Rows from block 12 of a small image classifier, named by matrix and row number. Rows with one number belong to one neuron. Each number is 128 + 24 x the weight over its row's rms, rounded and kept within 0 to 255. All counts start at 0.
After each neuron's rows are labels from the 100 images, of 14848, where the neuron reaches its highest value: "strongest on" is what is common among them; "lies over" is the class under the peak. Only what is clearly more common there than usual is listed. The data: rendered made-up planets. In brackets: how many of the 100, against the usual share in percent.
# fc1: MLP up (model.blocks.12.mlp.fc1.weight, 1536x384), inputs 192-383
# fc2: MLP down (model.blocks.12.mlp.fc2.weight, 384x1536, transposed), outputs 192-383

fc1.177 [150 187 117 134 141 175 145 110 121 152  91  58 126 140 162 157 128 114 106 159 153 113 120 110 153 122 172 111 143 138 162 134 122 135 105 141  74  96 163  99 122 148  65 178 111 112 108 106 104 152 138 112 107 157 128 145 149 125 150  67 157 131 156 119 112 120  93 198 112  98 152  93 110 149 120 135 117 137 124 113  92 138 125 151 154 126 143 124 120 136 144 114 122 172 117 123 150 142 115 127 110 143  87 117 133 117 151 117 115 131 136 153 147 145  90 169 158  95 175 112  93  93 149 116 127 144 126 137 116 176 166 162 123 111 110  88 105 104 108 137 166 110 112 109 136  98 100 136 128 143 119 115 153  96 162 112 146 148 103 127  91 116 108 129 105 127 181 107 139 131 155 118  64 112 113 137 159 135 140 108 121 182  68 148  96  82 100 107 156 139 129 147]
fc2.177 [135  96 152  94 159 134 161 125  78 107 140 122 124 122 121 101 139 128 121 152  86 140 122 125  84 137 143 176  92 134 140 142 132 144  97 146  98 141 110 143 141  88 113 160 130 130 117 148  97 120 115 111 120 137 122 116 115 120 162  90 109  93 148 120 123 170 113 111 110 142 141 128 141 111 181  90 133 121 148 118  84 106 126 125 145 128 126 127 121  93 134 153  63 144 109 139 144 109 109 135 156 153 166 146 116 105 148  99  79 105 131 103 143 130 121 100 129 152  92 110 157 125 102  76 117 151 137 183 101 100 125 120 126 155 157 141 125 118 154 131  76 141 116 120 115 102 127 102 173 127 151 133 143 143  83 131 151 131 100 155  88 152 164 132 151  99 130 122 136 122 174  98 133 121 146  83 129 127 123 105  91 125 120 148 127 168 112 150 174  84 142 102]
strongest on: moons: zero (100 vs 25.2)
lies over: planet (100 vs 24.1)

fc1.376 [134 127  89 128 115 149 117 114 157 148 120  93 168 142 133  98 124  88 167 163 148 110 118 165 162  92 122 120 183 134 159 158 112 134 118  64  81 127  96 150  83 128 116 110 132 104 106 109 153 138 142 127 108 108 135 104 129  92 108 108 146 135 128  93 135 120 160 114 128 120 130 114 139 140  89 109  99 143 141 153 111  86  75 159 162 130 138 125  93 138 143 137 135 125 120 138 146 134 102 122  80 136 102  90 156 132  62 140 146  99 112 143 111 126  95 147 134  95 142  99 154 143 135  81 125 150 119 127  92 166 110 140 120 146 118 101 104 126 119 151 119 118 153 110 115 132 121 153 140 139 124 129 127 158 159 144 124 157 138 134 100 149 136 154 142  94 122 123 163 147 146 123  74 140 127 108 129 119 181 155 116 148 167 106 141  97 143 147 163 105 100 175]
fc2.376 [140 158 102 149 142 122 118 118 141 184 127  99 145 157 142 141 125 124  96 149 153 141 134 101 127 110 134 155 137 103 120 161  40 151 102 115 151 126 153 117 143 148 106 134 141 116 139 129 155  86 158 102 108 117  79  97 125 132 127 132 102 135 106 128 108 105 153 139 143 102 150  92 139 136 129 138 126 115 173  98 131 126 161 118 128  90 139 152 165 107 113 143 109  97  82  97 139 109 124 102 163 137 188 177 150 122 136 107 159 122  94  89 132 173 121 138 114 154 133 118 104 133 103 149 126 151 179  97 164 151 111  98 148 126 136 146  94 132 124 148 116 130 157 131 157 100  98 129 146 136 152 117 103 112 114 146 115 126 108  97 130 168 108 114 138 142 126 121 105 129 122 167 147 151 132 181 144  90 148 138 132  77 130 112 137 124 101  99 111 122 158 142]
strongest on: moons: one (95 vs 24.9)
lies over: planet (95 vs 24.1)

fc1.106 [168 117 105 130 120 164 138 110 144 124 100 156 111 107 135 144 139 104 158 164 121 126 136 116 134  89 170 133 161 126  99 127 123 128 133 119 135  74 137 172 112  81  82 144 180 138  97  77 135 129 132 131 115 115  89 124 120 150 136 146 146 121 121  90 153 161  79 124  81 138  49 146 157 137 124 130 107 129 131 107 132 195 129  95 152 127 126 157  82 104 126 111 133 140 113 119 142 147 125 121 145 133 126 110 153 117  97 133 159 126 125 165 107 113  73 165 171  92 125 152  82 141 114  99 108 102 152 124 128 125 117  73 154 114 139 121 130 116 137 110 109 103 162 113  78 104 141 123 135 104 142 117 131  96 113 129 145 139 141 117 121 138 137 133 152 142 165 112 154 142 118 160 160 106 160 130 118  98  94  70  80 152  90  79 115 122 135 113 123 139 114 196]
fc2.106 [151 135 145 104 152 156 131 151 135 141 187 181 137 127  89 120 123  93 124 166 126 135 111 121 113 115 146 156 108 161 184 160 147 156 111 104  78 126 108 174 149 168 138 112 145 134 156 150 130 154 137 125 134 159 123 103 142  84 140 103 107 113 135 137  88 163  97 146 122 121  84 161 190 135  67 120 109  99 120 112 109 113  89 129 128 178 133 165 113  98  87 140 133 109  93 141 162  87 145 167 131 162 146 184 138  85  94 110  79 118 178  96 157 121 122 107 127  99 111 135 144 121 124 162 115 124 100 124 114 123 148 106  68 149 149 114 180 156 163 140 116 141 102  88 123 128 123 113 137 121 117 155 166 159 108 117 130 143 123 133 130 149 114 123 145 199 127 113 118 132 132  93 113 137 124 125 112 130  85 101 107 156 129 151 102 140 118 131 125 137 158 118]
strongest on: moons: zero (100 vs 25.2)
lies over: planet (100 vs 24.1)

fc1.250 [124 123 115 126 131 129 126 143 127 111 138 125 156 139 111 131 107 130 117 146 118 118 128 197 100 104  47  92 132  86 114  93 159 147 111 139  87 148 105  86 135 120 160 107 138 136 120 153 168 106 126  84 170 107 169 131 143 100 124 135 120 140 169 117 102 153 121 128 130 119 147 142 137 136 128 110 143 152 165  99  93  98  81 157 173 114 157 129 138 119  97 162 133 123 140 164 112 127 135 131  88 128 132 138 120 138 154 154  71 148 114 109  76 115 103 112 125 134 152 166 138 162 131 103 103 127 116  87 124 153 173  95 136 156 140 119 103 149 130 139  94 119 134 129 159 175 135 129 147 106 147 136 172 152 108 106  89 115 101 134 151 127 153 118 146 164 105 158 103 158 143 163 124 153 115 143 112 158 154 138 171 165 154 121 113 113 151 135 159 145 176 124]
fc2.250 [110 125 117 146 151  96 141 154 136 143 130 146 119 179 111 114 118  94  98 146 134 103 146 144 110 109 150 137 111 137 122 117 122 136 133 154 150 125 118 144 142 188 113  94 153 101 128 152 113 111 104 106 110 136 113 114 133 155 131 107 117 122 139 101 157 118 135 131 113 108 122 127 144 170 120 165 151 112 128 141 130 110 101 119 146 145 158 102 162 106 105 132 167 110 127 155 119 108 144 117 102 133 118  95 122 158 164 153 144 109 109  86 123 164 169 144 117 119 161  45 113 162 133 155  98 139 162 148 155 126 125 137 151 139 136 139 153 127 133 148 129 151 120 103 156 136 120 157  86  96 122 109 119 124 133 130 166 119 120 110 122 129 119 169 124 139 142 151 117 149 157  96 106 156 161 173 102 109 108 159 167  99 136 114 146  95 137 147 134 100 122 113]
strongest on: moons: one (87 vs 24.9)
lies over: planet (72 vs 24.1)

fc1.403 [115 130  98 124 154 131 151 129 126 129 133 129 168  92 133 128  76 152 169 131 151 119  86 153 155 107 140 113 107 134  95 131 131 134 102  84 153  87 149 150 181 163 106 122 122 128 135 143 163 142 159 162 120 124 141 150 137 149 134  95 138 133 139 107 152 131 107 131 122 150 122 112 118 153 121 148 162 125 145 147 149 119 115 135 100 108 162 140 118 127 165 114 104 157 142 131 146 126 105 145 145 174 150 126 155 123 132 141 138 139 108 131  79  71 130 115 150 161 153 162 143 166 151 133 100 116 138  97  95 154 115  76 120 103 138 117 136 141 142 111 139 125  90 105  86 128 154 166 123 118 128 103  95 123 168 155 122 127 129  76 143 133 119 135 142 168 137 152 116 126 143  74 128 103 132 152 148  93 127 129  65 141 101  85 111 121 158 122 196  68 133 127]
fc2.403 [149 113 180 162 131 101 138 144  60 159  93 126 114 119 157 121 104 109 122 131 134 112 107  96 130 129 107 127 147 163 174 131 147 156 133 108 137 102 107 130  95 170 106  86 148 123 123  95  95 148 130 118 109 103 139 122 156 122 143 143 137 124 131 119 128 142 147 156 149 148 113 106 100 115 160 104 112 131 119 137 130 149 132 114 117 124 162 133 112 152 125  99 146 128 144 114 131 141 149  99 140 100 105 215  96 169 139 156 206 140 116 129 113 131 134 106 155 120 160  56 166 152 135 134 120 106 120 144 166 147 133 141  66 131 132 113 113 108 129 112 140 122 116  95 145 116 140 150 182 136 113 121 130 148 122 118 145 150 121 162 114 128 134 180 136 130 162 140 167 121 149 126 118 131 127 181 138 121 146 119 114 137 129 116 118  84 121 120  68 143 127 112]
strongest on: moons: one (67 vs 24.9)
lies over: planet (96 vs 24.1)

fc1.212 [141 145 141 101 102 147 113 134 144 149 168 127 137 115 148  79 122  86 153 130 135 109 133  89 162 107 127 114 130 126  65 172 110 118 184 119 149 157 103  99 101 114 112 117  98 118  91 127 151 120 133 171 156  85 118  50 133 159  90  94 153 112 153 132 130 109 154 152 171 153  91  99 115 103 137 138 168 137 141 108 123 115 124 107 104 109 146 111 103 163 125 115  92 105 118 157 157 132 102 159 141 147 125 131 155 148 133 125 130 152 124 112  93  85 172 116  86 165 106 142 137 163 124 139  96 162 158 113 114 112 113  79  90 136 109 157  97 143 132 118 182 111 141 125 113 112 160 141  83 118 117  81 169  87 137 114 154 140 131 120 106 170 157 130 160 172 147 146 111 118 104  94  85 100 153 146 134 153 112  95 122  92 134 117 134 121 116 123  98  92 119 118]
fc2.212 [165  97 128 133 144 129 107 157  55 118 153 150 116 122 134 105 110 123 126 114 114 122 118 110 112 121 155 190 112 148 175 156 118 130 125 134  96 151 134 150 113 152 119 109 129 113 131 123 128 158 151 122 162 164 141 143 116  73 162 105 116 148 135 151 156 110 145 149 159 130  93 173 112 120 104  80 114 109 161 146 129 143 106 100 141 128 147 170 150  99 145 112 129 146 144  87 156 143 133 157 137 137  81 185 177 123 108 136 157  92  99 105 137  99 158 129  97 133 106  85 148 137 127 110 132 109  80 124 127 118 181  98  79 162 130 142 133 134 112 120 112 106 111 122 104 111 154 143 162 122 141 116 135 149 137 141 107 125 143  89 142 149 156 166 121 117 113 140 113 118 133 119 109 140 120 164 125 107 190 120  77 124 142 149  98 132 117 103 147  81 153 159]
strongest on: moons: one (65 vs 24.9)
lies over: planet (68 vs 24.1)

fc1.550 [156 194 109 167 121 158 135 108 130 150 102  91 100 117 142 145 151 133 115 153 159 149 143  81 126 120 154 126 137 145 129 150 141 181 127 151  92  78 124 116 140 144 126 186 127 124 113 123 117 137 127  98 135 126 124 132 132 170 125 101 137 139 142 146 146 124 141 149  95 136 166  92 124 171  86 130 127 115 118 129  86 139  67 142  95 151 122 127 111 128 116 112 140 177  92 131 172 150 143 132 130 129 124 133 186 121 107 138 108 148 112 157 139 146 122 115 137  70 174 134 109  84 106 145 114 138 107 110 123 129 148 153 133 114 146 140 137  92 105 178 135 104 122 103  86 131 107 111 123 114 128 143 117 140 124 124 193 149 126 132 138 111 141 127 123 114 172 128 145 142 151 115 126 106 142 153 138 118 139  69 131 163  77  78 125  91 134 106 159 153 121 194]
fc2.550 [113 114 154 145 142 153 152 129 116  80 162 105 119 102 114 140 127 114 124 145  99 152 114 155  99 134 140 173  90 153 114 153  97 132  96 104 105 130 118 144 151 100 100 142 126 110 109 169 102 113 134  99 163 156 127 104 138 140 157  91  92  90 162 119  89 177 102 129 146 159 112 149 178 116 154  98 137 108 148 101 106 113 122 133 168 166 102 114 133  81 161 152  79 140 135 108 149 119 132 142 166 151 174  83 164 100 118  96  76 118 136 112 140 124 114  90 133 151 109 127 126 105 102 153 132 133 141 148  94  97 145 123 142 147 147 137 166 137 153 154  93 186 101 142  99 123 126 120 131 138 115 134 149 130  94 111 109 148 112 134 121 143 158 109 142 132  87 132 110 128 156 117 104 119 127 106 107 171  86 113 134 149 112 138 126 165  91 136 195 106 157 118]
strongest on: moons: zero (100 vs 25.2)
lies over: planet (94 vs 24.1)

fc1.249 [160 147 134 111 147 151 116 107 138 137  90 108 114 159 118 163 128 139 119  94 124 155 159 124 145 132 137 129 144 171 127 127 145 168 130 156 122  74 103 112 125 128 133 184 160 136 131 132 124 148 125 142 110 132 123 142 154 182 114 132 131 117 129 145 120 147 134 117 107 116 168  99 141 137 107 114 109 103 116 145 109 126 106 151 163 122 151 140 102 134 153  95 136 144  91 112 120 170 147 114 151 149  83 124 152 109 113 149 111 145 109 160 132 151 116 113  73  79 146 108 109 108 157 153  92 186  66 108 133 134 131 112 150 104 159 102 108  94 128 100 132 136 133 107 124  91 120 126 104 133 166 112 117 101 116 125 139 130  99 113 144 122 112 102 138 109 154  92 143 119 105 154 158  98 153 148 136 119 244  73 114 180 105 152  75 111 104 105 159 130 138 143]
fc2.249 [103 131 145 107 152 166 165 140 146 146 163  65 128 114  85 125 129 118 118 149  76 132 126 123 101 138 120 161 128 163 115 143 126 117 118 115 112 118  98 181 158  99 128 122 113 123 120 125 104 145 108 130 132 135  97  92 127 150 132 112 119  92 127 116 100 167  75 128 137 147 131 116 171 133 124  86 145  95 128 105 130 130  65 119 162 175 127 132 137 109 165 117  93 111 150 153 117  95 126 138 123 157 155  67 148 143 119 102  89 107 180  95 124 119 132  97 130 126  96 110 152 111  66 130 128 153 136 135 103 104 125 144 140 154 152 144 128 132 128 139 120 174 109 140 132 119 139 109 159 129 124 115 148 143  83 144 144 152 132 133 115 126 143 127 114 141 109 129 102 112 146 143 100 140 126  59  95 180  76 132 102 134 113 139 127 188 122 120 128 113 157 119]
strongest on: moons: zero (100 vs 25.2)
lies over: planet (84 vs 24.1)